From a checkpoint of a small model that answers yes/no questions on an image's attributes: 8.18M parameters.
Rows from block 12 of the image encoder, named by matrix and row number. Rows with one number belong to one channel. Each number is 128 + 24 x the weight over its row's rms, rounded and kept within 0 to 255. All counts start at 0. Numbers have three digits each. After the name is the row's rms in percent of the matrix's.
# conv1: bottleneck pointwise conv (encoder.blocks.13.conv1.weight, 128x336x1x1), inputs 112-223
# conv2: growth 3x3 conv (encoder.blocks.13.conv2.weight, 32x128x3x3, transposed), outputs 11-21, a 3x3 kernel for each
conv1.90 095:102132140121124141172134124174112129141129137168130118164121111135082090124112146090158091138162122119101130130129172158155124128155146138129109096138156111099135137167128169141120150124135157102122129124108136183121138135153105126123117139104121124156117122088142112147181142155141105080165111145148135137096151145119125137169126125123
conv1.91 113:127143174138099095102069108178175143161096136088094125168103120156116156122192110165141138091148137164113155135087130087134115120109142100094130172126121097113063128138123178082143125122118130151175128129150155152095126129157144145139123107153092098118172121157100137107102112132123148137113181114155132106155086144111137123137088111137
conv1.92 096:149119134142104134120152134120079167106099127104174121152098131159093121115127150148111147122135107082118156114147142109176173110126142104128095152144140131157121150112139124160122132114139107136134139120089117112146116125117140145117137127154139114122135138105123121074140163156143112156105107151116120095115143147131125118128096108148
conv1.93 085:108155103113147144119106120107186106093123145144140152113163145075129107132156134113136078149140135126120140105093127135103108123125122123134171127117138130102125118145155071128127125134155156148133112109163121146129143132090099134165104123082139117165122135118125120151142089088142140083140121136133132135122124137154126100132143128120
conv1.94 097:169120144113126109101096110143123120123083142124102167104136117096150128123132140155118103133109132141110101116094115178110144117122147104112097099134149094165163177094127103113145108135132134172131130111163163120105149142116119097108138119143148155122102158139139117145132132086139146130093107123131143172129148151114152134112204130141
conv1.95 103:111132178096149139131176105147189154142145142132133109138116112101103120128129129090073149143115112134155112101142133155165156183134115152107100088163151118121089096129123122078096146181110179135141115108118125134105146153110104128125148130116132157116128158117130143124120148172103130101132076096141111120122099151093142170131147103150
conv1.96 110:117145087129126126081106121157153132119096144138163100120151106130107156164166141142099097152129132101112133100119120069143172119124148093112148120099145194107122115152110117094141105137124143109162095141115137134141142117104111142151143134136180145144151121116109122127133139115122096152137128124069084099109133107135124167156068123111
conv1.97 100:119116129162148119133102129158112133089159151129119166130146141189101107145091140106157142134128119113146132117093109148102126138102116158130122112120119120144167146142108144092157146116124165141076138129082152128137132151129104102120122106127113122167129144149139115119122109128157107088133119131086126167134079116121141117132088143128
conv1.98 104:110126113135124145124179100114108130128099106095142079138133124102108146104143144136148079158108166106142127094173133154117128111160144116120120112141116119136140098121140102209103175123154105131140139135149107102179129157138121135130127154111121146091099164082114112106114155107102182129141116179094082089104168157134115134140148113141
conv1.99 096:121122155108103125146151126120201094093135127123112188093139105115146164118080143096111160120131136133139123112117115157105118157149119093131103129122132098127156120122100090157149148121105150138155164127123128113118102126111141092139079103124113183141098169123127171134134137141173143119137137124086142124086176139153116125171130119084
conv1.100 115:107141139141168116121114130110150154164157137113119121115151123134138120153185095121123105117128120163135147148097129068126135142144176140150171144140155117111130148163150103102152102131119138137146129145164170146116162102116140101156149103131135097161117161152174126122160127150128129160139127118143120155104121122112147136128148172131
conv1.101 111:127127112129106124176166122151173101102141149130138115135121092118125123138109121147158121119131139124142123105139128092134148142118096166100104138131177145140179114116144127099134122130113138163142117109108155146111089147091134112155115085150129166152136182136141140134113145134159119126134153121092122103126126112131151139141080132142
conv1.102 081:128136089118169132080165098119155139133118128153137106099113129091083118104126083129144095097120142106134119119096104094094105110119144071121160157131151134118100084129130076153089125111146129106129158119113125162119114126096134144133124145114110082144106129115084134164136115074110136118136104102130108142084137142125119121140102137126
conv1.103 094:173143180114126137143115097103144130108140127109087124141111137114070067109129128120145137154105138095096104112144141161134131128168145109106096118143148088130138118120144135111122127139109129167111142112103152130101103138139129082123128121144138129098126121136104129117125177141132144109084153120138142159118162152159091093165129116114
conv1.104 101:111155075149132158083128116130125114108102166125137118140131113146132142130163123168131095153139134146127127141161150106123139140086161116118107134098134133142166126137137147166140146107155161120117121146124158112160116103157154132146130110123135063124110120124116102141123149130145123127106182147118118144119139133109116117126148130140
conv1.105 103:114138116111100140184104127123156151180158141154103188086135087102178121123154154115081134108130139191105087156077154134077112140129105142097167120142128087146121170111134104107136134103090105114152133111138101183075106124171130105112150152130139158138110159124140138152139094150087126139140092117141088121124120127134166130115136153133
conv1.106 082:100147147116107137148116137150113148160111149144130122159089152116132105105163126114130156142140137147143153153144122109142109149124118100137134124087117122104091132119125126133131129149146151107111114118157123139115133114129143154160168155101112088132141106128126110124127127126107154087103132082115111129118115128104161149099120152114
conv1.107 090:127114131176142164111120150131145133174160094156105107143112149115134138163185148122127109122133142111132147170114167115121157155113119129106116127156168160130087098148150112093141147088149121128143141125144136152107102133135110140179129117115138131128125135098113127130081168170092097133089119133107127148125110117067149139117133133111
conv1.108 079:100132144112115158154122161166149109128111130119142118162120104134117119120102075125129072110135152144139131128128135148130116147104139151125102116101111126113129103144081116133143150116143139114142144116131136132124136143108134121131145125132136139111133089126126137147141114117133109093108156086133147117127092113079115148130084168125
conv1.109 078:164121109137118112154102126181115127130139149129120153151145104147128138155073146150128128119126133150161131129147106138107116102114093182120102151109141122138136190131106177081127128135103169145102135145086124157150120137140161149095133134146137133168153116182145112134124120167161115104119146129125140129150104099122143146133096109114
conv1.110 098:110110142123094125106130109170117139111084143145180144138079204141118154114137121100092111152139110093103170123094173106112162106161143100136132123140150146136103107126145130167134137136141160103116077093116112105119142080101141119146151133151169134101124143101176142152108131188139105119138112082138151121124166159111140166152108182137
conv1.111 097:129158092105135084111161107140143130102173130171154148136113151139094138145151124082115142136148131137137136141131133100167141092133143107140095096138159166136120160157141131112134136163111128121101134125070121158136156130120154087138117133145135137145100158105150130138138137146147122142095101113116149133126107133114118137127091106141
conv1.112 115:154135104144152059169160136121109155143156129155084147113123125152150113137145103120123139150149121166110095154143115154118153131138148146123130130121125117134130196124143166058115135148099143157071141146138142138132155175160159138082165142151181166152143137144104123135144136082132094128157101136110142141156134097146158124084135200110
conv1.113 111:151096128140117123107121112111091176120098161131082153102138108145137127120120152150150160155135098116135145133126159147119155105110145150058128151141133159166112163110139141103128133133087097140119112116136126119119141159158169151085159143181157128132136134131100106126108159123108141171117136122117094123125161124113157142123119118160
conv1.114 103:119152126145117113099144166096109120126167109106134122169148176140155119137135129102134132129141096151121129131138127116139094113149112126152130164130109161127174163153168137121169053130109110146175150126157155112126158102118145118136120104132112112142105141127166119062088146119109116152147108131106145147138059126142155124134133134130
conv1.115 110:155121172137162124167164132113097121169157117129114126133122127099078129129170106123124142103141099100134121148174132176139103160122129129167112107161145086149111131133130120108120150145123113137116098154137149086113162153126142115107147069132140106114099169112181123126131156090092133121142115134175128152156114118156114081119139172157
conv1.116 110:133147098136124161161134139152160127137094113093161148152125147059155172133162135178104132147138156123145149112136149151146149113120104133106162140130102143161091138134115119143133119103144107087129146117127109173151114136132121108143117156133129118155145106150132153155159130130130140121162124148160101113126147160149152146139115131120
conv1.117 094:153144176158108171157123154119133142141170103135109134148129145080117089111108147146160148132113116152128115097120132114137088160135111168114129143145145168144111112108139123126153135098094132142151143120138118143109119142135134131127124112111115096098094154164160136130126124146118135151108130135086096104081144150069113168124093066126
conv1.118 100:124146081092068118131103148151124172151120118157119129095080159123144132082153128189133115167134147148134113116097130128112132105128095123095149131127138146119127136136150137131116148143157119112112124106157104111125161129115119151146131186121138105125142134127072138150103128115111143116131081115119084072120105120102128146114163137133
conv1.119 091:134124137157113123105143130151134118090091111167121122127143133132111132155108136134129190113138134114133163119129113149118122146136102158151128078135148149125154100138139118133160133110156142110097141141115115116105098154134111131127133127123125118109113138122105146147135168145146113116110111136123127173148114126131136167171119119101
conv2.90 097:114123147158150143123107111111145116111142141098153128123065181111129134136101146137123115114139151138144111112114146129146112134119113134131142149119166122095128144086149144132138072119156100155160155100127203188073153085104102143109152135149148109134121111156128124100118105112125144132136128119
conv2.91 099:087092143130117139133142142098157152139113141099179075115120130142168114117080108140125134130145128116141090111157122127133116146125142148121141134143133107091135140137131126138118113156089131156122128099168163095109177124113126127118199141075082105106188132084124142132169143083093127121147118167
conv2.92 105:120143094127128134117132192132130134136137138158132106102165131149111161167111158127140111171130100134101112145131089143102122130115142145135094141101141153172130138122111141137129119131117130128127107148135122084103131125180172133105054101125115118159100128174143125117118108098119133123146148113
conv2.93 101:190137123137079146090150144119135149172121141134101095130141113123141095141146172149148124147129073128107133166137092153085153098120143135130154109176107119150099124197113107105150118096127122134122114129119138135149147113182173145113095105178124100145140151080135160124143160124127106100134126161
conv2.94 101:125168136140139120134110137152113134130127140114121141170104182118107146129100159138072133113149159138173126138137114139188099126096107097112110127117127127099123172118155110136112134096119161127128116120164143108129132127077124120131114122116128130107140113120162137133078099086167167109133146082
conv2.95 104:098148119127154126159099086076129078132156145127158116123093150125118110126119164117105145125134161146133127121139150148151114148138086104116157157120184103109115180112114126115158055114152092132167147126131159158106136093143154132103171124152118103120122117176111117102113123142140146108110073149
conv2.96 093:098167134125125131157129128178109110113113115094137151131161107147097142120087084109119159101145103165121147105147118130160110140140130145184137121142127119086129120105117171118101161153170068205156129100177145094108131143139053094123150153150135098127183118131126147111108076106131179103095119137
conv2.97 104:128107140128126152120122176154162123161132105156093117159102144153117161123131107189111109130091145129111135144097148127094160110130159133167146122126100117111189144128129094146120102141117120133159150111131066128121155093141064169100070162109136117124164104131163148135138113074112141145102166150
conv2.98 098:128116151184124151118104141154112127082111149150148176162147123148122121140110143093130104127168100138121129091162091159113164130121129143195103134121138166125118137117083165188131142097114128167203136085089154140157128130127132114117120094164115125103163118175102161094091138102143172092121102125
conv2.99 092:203104146165120120127110113132129103080099150121116172162111184121122114085108182107138094120155119138158127142152078148155126132116109102189113109101176153092109124173112093099148137109114143139146124121113177131147134102097118138145115122108122068155139145082125149162092148091127153121109123134
conv2.100 107:126164165097145091150127154117174113146053131124151099149115114135138106135115134143150142103102162149128111094084151136172101167111153129110119138161112145143106143126147139098114149167128092125126088158149149116142129181160146085119078177122184140129115118105139106149152123068076124149140144122
conv2.101 100:097150132119144109162118125126115093109121140136107147114134184102129151162126120095082152114185111155143129145132111101192103158086132108102138139153168079147130132153085112122159143062162127114090086167116124102132093138126144142132152141107150113171108110146153109124092121137107152117131096139
conv2.102 103:182134104152064148081141147117135149190111117115129106122141109128137112123143146173135125146128107106097148154136124162048183100133155137130143093160115114120120123173135095092138112123116098160134104103091146133159138127188151126109079138170126094122126167100140153122135173114135100119146155150
conv2.103 104:143156124154115136116117090162070126127149137098099125106117166128103155103102147147119120075132140136124132128123132154151117122138098130125138131131142113092145125115212120091119151120181168129105135139113102137128103104097095138149149133138155113103127159124143132146077144120168128148119155085
conv2.104 100:151155110136145111106132123126134144095145125177158137096144165137120104156112150129160099145151087135123120157175107116113093149120105145125113120084137106200078091192113125119128129108107121150156102111142160109086111095144170126124123073185105097153149112120136177104096111131168125122120126134
conv2.105 111:127116152105151107147126127142142184158141092092107129134140084098144131123141082125177131134097128120155123129084149119127141135161119085101187113148148123170058126096160117150120154134106124086136132144094070128147134165178134127114166090141139116123124123148128146144171122130118068138089115155
conv2.106 101:092104141091134116134150184143124148143116116106137110147116083191142169140089102159149129131102142157113143077117153143137138112154154144168121120136098100110147129128093139148134087172106105136186129079124136142125164166138074101095136159143134129067166121108152138118164094072106152133121155140
conv2.107 100:169140105140113121090138094094163114143123154143133090118133162161123120131136123169135120146127090106126138138181112114091130159122137138103155062139086150127123123165128085114140088134124129135152131120149118124101195094129132150154134101123082103155165138097109145121103144092110117144147139168
conv2.108 101:072112137105101146103182152136129123146122141120114127130134100175097165116115123137127136130109139141135119077114128127123168103150137154167103118150096113119136134120070130122163103154104133132160141107126117120118173133154102127101109141118115118112175130106118146109161129085132147140141125154
conv2.109 099:144102126099127146135143180133155140156123108164090136142135099172115172159111109163141100133109110104121161132102127113111187123141158160156138108143095117101178138155109115124130112176102115156129112116144110102127161113176072163101086143121131129094145129105163150130170111096118118153124137141
conv2.110 106:151119133113139143160124086087131132159134128112135101090143103144144074161119136152155149166127103115139126149154143136097152132123092125139131115167123115159106128141111143134178061139114070152168129123126157165098153141167173098110136124129112106092136151143090123116159164140109080094151134186
conv2.111 105:114128113141127151077119182118126114141144135150095095159118154152118144135142117157111118167111125147102125131119119153098147122115160155124116133125118139134167196132072123157149106098139083152147152142125133110120145132149132120090068129135105099155126096169150168065125119073084143115156167146
conv2.112 105:105116169139158131153113098096156154154140094104138105118130129120138137137131123137123147146130143112131132122102144107156129142140072110076181118123156097166099148144101127110176102108120107132130163130115134150093129150089145118127152107135162135142091124139165114124156122124145072124116143170
conv2.113 099:115097168127144134171160155127161144153113093145146124120129103186102179113106091184102125122110120127143127101103175130141149168148113139103137140136079107128169131127128159141133094146095117146137091115121146123128151165111091125127144153086123118051168114134135138103131081134103134129110134128
conv2.114 085:146085157097153115183123122138086128094145143131123138169114151139131131117107151123127137095164110164139145129133139117158130124133123107165111110140125124126122168129111121112118169112147165095094111161132114127210114116098133142170108094102124109163119124108105096169124085098123159116126106144
conv2.115 096:093146138130136129117125079074151104120135138141148124143122117121119133108132155135093141118117145159105146116112101103150119103116097105105079152125132112106111198126134156110131090130128157077105144145125173150145122104098171133131139120110181121158085139102124123126105116127162156134110129097
conv2.116 103:159118129134120116113127123108157122123065167156169115123163155136155100192144133119152096141150102122126136110209121130091133186092129133114104131123143139213072086184121137146162131098071134125109110140109131124123141154151185108149099111129108117157153144074089135165144160120103118122144136150
conv2.117 093:137133118177130077087116142116143144124128145143131129158106163144110127134136129166114117103152086132135111136195102128115126141077153142113132100121135143078154105144121121132143118122113137148169109126123128108140136098129140165133092103147070086131175145080147173155086136070140140135110140132
conv2.118 106:065132138106139114139109157111106137139139141080122148112124088114136151102147076118144128110117142147151104069118106095174147147156085147126105111124125174094123128106105173165100115120093100149158154126097120125112142149120100096113194155141116141146130099139156115122163103117163125113125142128
conv2.119 110:077099143109167109138116119090139098113107160093150157122104156132123175152134106104106144112156134165153115097127115114151143139128125126125141125108124184123127124115076191141122130085156115120142122123093151143067132104127114151124158151079123121166128101163118106141132098149110168097140114105